config.yaml
time_shift_ms: 100
norm: "batchnorm"
rnn_layers: 5
final_lr_fraction: 0
Rows from block 2, named by matrix and row number. Each number is 128 + 24 x the weight over its row's rms, rounded and kept within 0 to 255. All counts start at 0. After the name is the row's rms in percent of the matrix's.
# conv: width-5 conv, stride 2 (model.blocks.2.conv.weight, 192x160x5), inputs 81-107, a 5 kernel for each
conv.33 102 [116 139 106 116  97 140 125 169 118  93 171 116 115 145 123 125 141  97 160 156  92 162 150 101 144 109 145 110 109 179 144  98 133 134 159 165 124 135 120 148 146 188 134 160 118 139 146 108 155 166 176 158 104 127 128 100 129 159 126 137 140 151 127 121 128 146 133 110 129 116 119 121  76 134 134 112 121 106 119 104 159 123 120 141 104  95 103 111 108 148 173 110 171 140  90 133 144 150 141 109 111 135  96 148 171 119  83  92 113 139 116 150 151 119 135 163 135 122 112 112 108 130  83 141 129 109 146 100 141 119 165 122 106 130 108]
conv.34 100 [153 151 150 127 130 151 139 128 130 148 131 170 126 158 143 109 167  92 140 145 101 136 136 152 139  82 152 134 136 122 119 120  93 113 117 128 102 121 139 120 122 123  87 112 143 108 119 102 127  79  80 121 121 169 135  96 142 112  99 175 119 109  65 152 130  87 146 157 145 106  98 114  99 110 104 121 137 168 163 133 102 126 136 149 126 130 127 122 144  74 123 112 101 133 140 124 141 136 149  98 132 108 127  77 105 161  50 154  94 121 153 164 116 120 128 106 142 177 101 148 100 157 120 123 173 139  98 142 156 144 114 144 110 126 114]
conv.35 113 [113 153 109 144 130 135 148 117 103 111 137 123 145  77 178 104  78 101 119 120  77 128  89 150 135 126 106 123 132 184 164 151 163 136 106 156 142 144 116 137 103 140  94  96 126 172 160 115 103  60 146 145 109 168 183 112 112 130 148 138 155 162 114 146 137 133 124 134  99 159 173 133 130  90 123 142 144 127 150 123 111 163 111 108 128 169 119  89 124 209 168 177 129 112 117  87 146 163 140 146 145 152 116  75 156 113 139  85 150 133 130 101 126 112 124 129 129 137 129 123 117 135  88 136 151 119 117 104 103 136 134 150 138 130  94]
conv.36 106 [118 148 128 117 110 120 131 128 129 158 118  91 196 158 108 113 123 101 147 112 156 118  88 175 175 144 159 139 149 143 169 128 144 158 141 198 143 117  97 127 151 129 121 131  86 132 131 106 158 146 143 115 131 153 151 172 127 121 114 137 158 142 143 141 148  91 110 105 156 174 126 149 165 146 156  80 114 135 146  95 136 123  95 170 144 147 146 107 111 103 149 178  92 126 113 129 173 157 109 105 137 167 150 111 115 155 110  85 135  94 140 110 140 160 147 152 161 133  82 119  87 117 151 121 138 113 132 126 121 147 144 130 124  86 115]
conv.37 098 [130  86 128 141 120 163 131 132 125 130 127 139 107 104  99 145 122 106 101 100 152  91  70 128 113 131 152 130 131 163  85 137 168 122 153 125 137 131 123  55  61 123  78 150 184 145 173 138 147  99 110 160 130 140 130 144 135 120 121 141 141  87 127 167 140 133 151 121 101 122 114 146 140  94 135  87 102 114 117 104  70 105 177 132 113 166 172 166 127 114 152 115 145 103 153  82 146 112 157 101 120 141 114 107 159 125 127 138 137 130 143 158 121 131 114 106 154  93 146 164 106 139 108 120 144 157 123 109 122 135 131  95 157 146 111]
conv.38 108 [142 109  78 152 106 124 139 141 151 134 173 151  99  68  95 147 113 136 142 108  86 138 140 145 159 168 158 135  76  98  91 109 102 150 158 131 143 144 129 143 132 130 127 110 124 123 113 105 137  76 116 145 149 118  83 154 105 104 117 113 102 137 138 141 117 159 156  86  60 130 138 101 139 124 119 140 117 130 140 126 125 144 149 111 108  91 145 154 130 190 149 124 100 110 138  77 149 201 127 134 120 112 125 109 108  99 114 108 147 128 124 151 131 126  98  76 118 160 139 106 121 128 108 117  81 123 112 105 113 155 140 107 183  90 124]
conv.39 098 [129 147 154 141 125 118 123 150 137 156 135 121 130 150 101 151 130 102 133 103 135  84 122 142 121 106 139 174 160 166 154 148 111 124 139 130 106 122 123 124 132 126 115 150 171 138 110  96 125 160 144 111  86 142 147 117 100 120 169 111 131 111 110 104  93 110 147 127 176 110 162  90 163 149 129  87 131 148 173 102 137 127  99 108 150 133 161 167 110 117 129 130 146 123 125 137 126  68 121 191 114 108  95 133  96 149  99 192 166 129 138 139 144  97 116 124 108 105 184 128 127  85 121 147 128 146  93 150  87 164 126 153 132 100 131]
conv.40 095 [118 154 169 106 101 133 194 101 124 112 160 150  86 126 132 141 112  71 116  76 139 124 111  97 124 147 131 116 153 123  97 174 131 107 132 137 135 176  96 106 106 110 160 127 157 155 141 128 131 138  98 139  98 136 144 117 126 114 113 110 122 121 121 151 139 155 158 123 143  99 152  95 100  99 134 154 127 113 111 115 157 149 131 113 156 157  98 143 120 129 133 154 110 119 141 132 124  87 141 118 124  69 146  87 127 142  65 104 136 144  72 133 129 116 147 141 102 109  98  99  95 112 107  89 144 121  87 135 143 166 109 114 150 112 203]
conv.41 097 [ 84 107 121 151 131 147 129 108 113 147 138 126 129 124 132 146 126 133  96 122 160  85 125 130 109 125 115 156  74 101 152 121 154 136 127 114 120 101 126 149 114 113 108 115  68 103 152 160 128 131 108 145 109 166 101 107 153 131 143 102 129 119 201 160 118 160 126 125 140 170 106  96 164 164 141 166 141 155 116 147 154  94  97 135 106 115 119 135 109 135 147 152 147 155 120 142 146 106 115 149 165 122 128 137 125 104 122 147 116 131  91  92 101 118 129 128 153 140 172 117 122 158 129 154 138 121 123 178 155  90 163 124 118 116 125]
conv.42 099 [144 124 154 106 127 158 139 151 101 163  97 115 150 123 131 144 106 116 117  87 161 113 113 146 146 136  94 120  95 118 115 135 117 130 151 138 114 131  70 108 140 105 110  86 132 125 119 129 154 140 152 144 122 126 140 108 104 139 107 124 108 131  74 140 166 120  82 124 121  93 118  72 143 116 135 151 133 117  82 148  92 101 142 144 158 108 100 150 152 106 138  62 135 213 132 103 118 186 105  81  80 136 123 125 112 142 114 141 100 151 125 135 140 145 116 156 135 137 105  40 144 138 138 117 161 161 131 150 122 132  89 130 115 101 135]
conv.43 102 [142 107 112 159 140 127 146 110 130 150 133 136 143 133 139 113  77 112 101 123 151 154 148 116  88  75 148 161 111 146 153 154 146  98 147 110 128 150 169 128 143 168 152 156  84 154 156 108 113 159  96 133  96 116  92 160 143 191  96 111 106 130 146 116 127 153 164 148 154 103 143 116 151 159 119 170 120 160 142  93 137 131 105 171 115 153 125  98 105 184 121 142 134 108  95 104 156 113 138 111  88 127 168 138  87 129 170 107 132  88 126 144 153 119 113  93 101 149 122 151 105 141 156 129 119 159 119 144 194  57 155 127 107 155 125]
conv.44 114 [126 125 105 160 128 115 111 131 140 151 132 152 117 117 134  72 111 156 125 124  93 106 126 111 132 148 143 102 116 121 166 170 127 127 111 125 131 133 113 140 127 148 123 129 155 198 124 132 102 129 132 100 146  90 130 114 112 137 155 124  75 124 177 135 140 134 200 132 131 152 121  89 144 145 124 171 132 103 123 121 159 126 172 143 135 171 127 111 154 168 189 128 148 119  68 143 156 138  91 124 134 118 129 111 152  80 103 110 135 108 135 101 115 116 133 109 166 136 172 140 157 172 157  95 129 153  94 117 176 118 103 162 157  86 100]
conv.45 098 [148 144 110  97 120 108 170  99 139 142 137 108 136  87 141 148 162 120 159 159 145 123 144 150 128 126 140 125 145 127 124 132 135 154 184 150 142 140 109 119  99 150 149 144 137 128 111  62 170 156 117 102 189 140 124 146 114 106 135 114  83 157 120 143 135 141 109 127 152 153 131 130 171 110 153  90 129 168 109 137 129  76 127 141 146 125 120  90 121  96 158 105 153  98 139 154 153 144 179 140 105  76 127 170 129 151 146 100 109 151 146 111 116 123 141 102 126  97 121 119 146 101 147 104  67 165 137 121 135 153  72 124 107 111 121]
conv.46 093 [132  90 127 111 111 133 146  96 114 123 132 116 145 110  60 190 132 106 118 122 184 110 115 121  99 117 110 108 137 137 156 137 119 112 136 142 181 121 142 133 162 156 116 121 156 153 197 161 101 162  92 126 107 125 127 104 149 134 138 144 137 145 131 100 118 124 160  72 140 136 140 138 130 101  94 147 145 145 138 130  92 151 136 115 109 125 170 111 107 118 153 114 130 115 156 143 100 194 170 109 128 129 116 106 114 134 134 152 140 112 137 149 126 127 154 119 114  88  75 171 164 146 148 133 143 178  95 155 171 119 148 162 143 127 105]
conv.47 091 [135 166 131 157 139  83 132 133 107 145  90 102 135 113 141 152 151  90 128 125 105 131 139 113 130 141  93 132 172 115 154 113 118 141 136 116 132 119 121 123 139 142 125 143  89 104 127 132 133  92 121 155 116 129 122 128  98 186  80 128 130  97  90 124 114 127 124 125  81 143 113  71  79 124 153 155 132 132 146  71 101 110 171 124 133 120 110 146 137 132 141  83 164 138 137 145 110 163 123 150 150 119  68 120 149 131 130 130 108 115 125 141 142 154 151 113 141 120 134 137 147 149 167 147 172 143 153 108  98 132 121 107 113 172 138]
conv.48 097 [120 174 145 141 103 131 127 123 173 146 128 122  99 109  60 149 153 126 116 149 152 150 150 142 117 149 166 100 128  78 140 138 151 112 140 130 134 129 107 124 123 155 113 112  62 126 120 133 113 156 116 111 127 118 145  60 148 122 134 152 154 126 156 120 180 166 136 106 179  85 117 143 113 146  66 127  91 162 117 148 131 110 149 148 135 112 116 104 132  99 169 122  89 126 119 127 136 156 164 150 103 148 105 116 102 145 114 143 130 121 163 147  85 144 149 130 123 141  95 111 128 124 106 138 142 142 134  95 110  95 106 127 109 125 194]
conv.49 114 [136 139  91 136 147 113 122 134 148 104 117  89 136  96 113 117 124 136 147 101 110 119 127 124 142 109 123  89 147 157 122 105 158 117 161 127 151 167 138 153 188 139 183 112  71 111 140 119 113 115 182 121 134 109 125 141 102 146 130  85 169 115 150 118 130 148 144 120 159 121 144  90  99 127 181 153 115 102  81 153 122  74 159  74 189 172 124 131 104 156 120  92 156 144 116 123  83 157 114 123 114 112 111 112 132 104 125  87 147 185  94 147 128 116 120 117 142 125 138 126  89 121 117 121 108 118 138 140 109 164 126 177 102 123  98]
conv.50 101 [117 130 137  92 102 107 144 155 124  84 134 124 166 146 104 116 132 132  77 129 127 100 111 127 145 141  99 119 144 144 158 123 132 113  94 117 136  98 126 137 169 117 113 135 137 129 128 112  94 127 148 200 146 137 112 137 172 117 122  88 143 113 148 130 135 123 143 159 117 122 112  94 123 101 115  92 123 125 100  95 140  98 140 134  78 100 142 111 106 102 151 121 106 125  67 116 141 128 122  99  83 129 143 160 139 111 151 109 122 132 144 134 129 131 159 135  96 176 120 115 186  90 121 122 127 156 105 131 146 138 111 138 150 170 108]
conv.51 100 [140 143 112 145 132 119 124 108 131 129 114 136 153 134 117 140 144 152 159 146 117 135 128 122 117  84 134 132  92 141 153 115 141 152  93 145 104 140 105 116 113 127 140  82  91 116 157 156 144 112 131 175 153 105 110 133 135 144 127 154 158 125 108 117 112 105  87  98 125 120 172 115 138 115  80 134 147 119  88 142 109 119 136 128 166 155 126  80 109 127 139  79 125 136 111 108 140 142 107 129 105 151 150 142 132  74 166 100 120 135 173 130 103 114 121 123 100 123 138 171 136 124 139  98 112 169 169 159 147  97 100 123 103 149 174]
conv.52 103 [ 95 104 147 161 161 151 111 103 123 142  97 102 111  94 130  90 122 125 123 118 103 110 126 114  88 121 115 122 133  88 150 145 105 129 140 132 157  86 136 144 119 134 151 122 118 108 139 132 163 124 129 106 139 143 159 142 166 143 134 107 143 122 169 139 147 146 152 153 103 101 118 103 146 144 133 164 116 148 121 154 119 119  86 104 133 191 159 115  99 137 167 145 129 186 139 113  94 127 124 105 138 137 150 129 140 204 167 173  98  77 114 103 146  91 143 134 124 112 155 116 102 133 125 142  88 131 147 131 134 122 118 135 132 183 128]
conv.53 092 [160 149 138 139  69 115 132 170 174 142 127 132 131 129  96 128 129 134 127 145 137 146 112  97 108 110 135 169 154 127 127 117 127 128 147 111 126 151 108 149  99 134 155 143 130 146  73  76 144 127 135 176 100 140 114 163  80 126 120 112 157  76 141  99 126  83 106 105 155  90 118 112 107 100 152 130 121 159 119 149 181 153 121 131  94 152 109 135 140 164 127 107 121 160 142 123  96 108 137 151  98 124 124 121 111 155 151 150 120 142 131 119 174 175 132 120 125  83 125 123 175 174 161 107 110 123 114 115 114 136 151 103 125 127 150]
conv.54 097 [ 88 139 136 149 112  99 119  90 150 105 123 118 105 100 114 119 129 143 124 138 141 121 134 144 153 156 125 124 108 123 130 130 159 105 102  98 118 145 127 137 148 132 147 161 121 127 144  84 101  81 138 104 137 134 121 166 140 108 142 162 120  84 149 133 104 151 116 110 106 123 112 121 157 127 104 160 146 123 147 138 121 154 154 134  84 134 126 106 124 136  92 111 112 112 100 133 144 100 148 128 161 122 131  95 119 121 172 100 118 140 131  95 122 140 142 100 107 119 137 100 147 126 118  84  86 188 147 147 148 121 156 138 114 109 138]
conv.55 098 [102 150 160 141 105 157 156 112 110 169 154 140 161 140 124  89  96 119 133  89 117 159 198 140 119 114 118  98 115  82 134 106 104 164  92 194 183  93 135 146 127 133 136  90 119  85 121 142 124 131 152 126 149 163 128 136 120 115 135 181 150 169 150 119  96 148 131 162 112 106 114 131 158 158 122  89 152 134 170 188 114 110 158 135 132  89 139 166 156 107 116 113 121 170 146 151 131  69  76 129 121 129  84 160 115 120 132  86  81 111 121 118 147 111 106 169 139 121 122 108  75 122 116 114 172 133 142 165 111 115 134 168 143 111 136]
conv.56 096 [108 109  90 172 129 126 126  98  96 154 167 147 126 101  89 104 117 167 144 106 116 119 133 158 136 178 163 143  81 122 150 163 179 117 122 108 117 131 131 166 151 113 147 156 115 129 131  84 158 114 121 146 122  77 129  76 171 114  98 128 121 131 120 136  90 103 151 184 120 107 143 161 100 113 112 128 134 175 157 148 142 129  82 122 115 119 154 117 115 112 127 159 108 102 123 143 138 124 140 120 115 182  84 141 114 110 179 168 161 144 131 124 110  93 111  98 102 107 152  89 121 106 113 141 125  77 129 130 121 109 109 152 144 146 125]
conv.57 102 [114 132 135 119 146 105 118 121 181 120 158 146 135 116 113 137  99 101 141 105 169 148 121  65  99 203 197 145 150 100 118 107  94 111  85 147 128 132  84 160 166 152 128 116 136 121 133 151 125 140 131 133 156 136 121 140  54  99 148 132  92 114 128 158 155 150 122 198 152 150 150 144 113  82 133 156 139 136 117 117 130 115 110  87 128  87 109 132 117 147  84 132 127 145 111 163 160 149  83 141 136 129 132  99  99 127 106 120 134 106 162 108 122 152 117 108 100 124 117 118 146 107 128 114 122 121 124 133 147 138 118 122 115 133 171]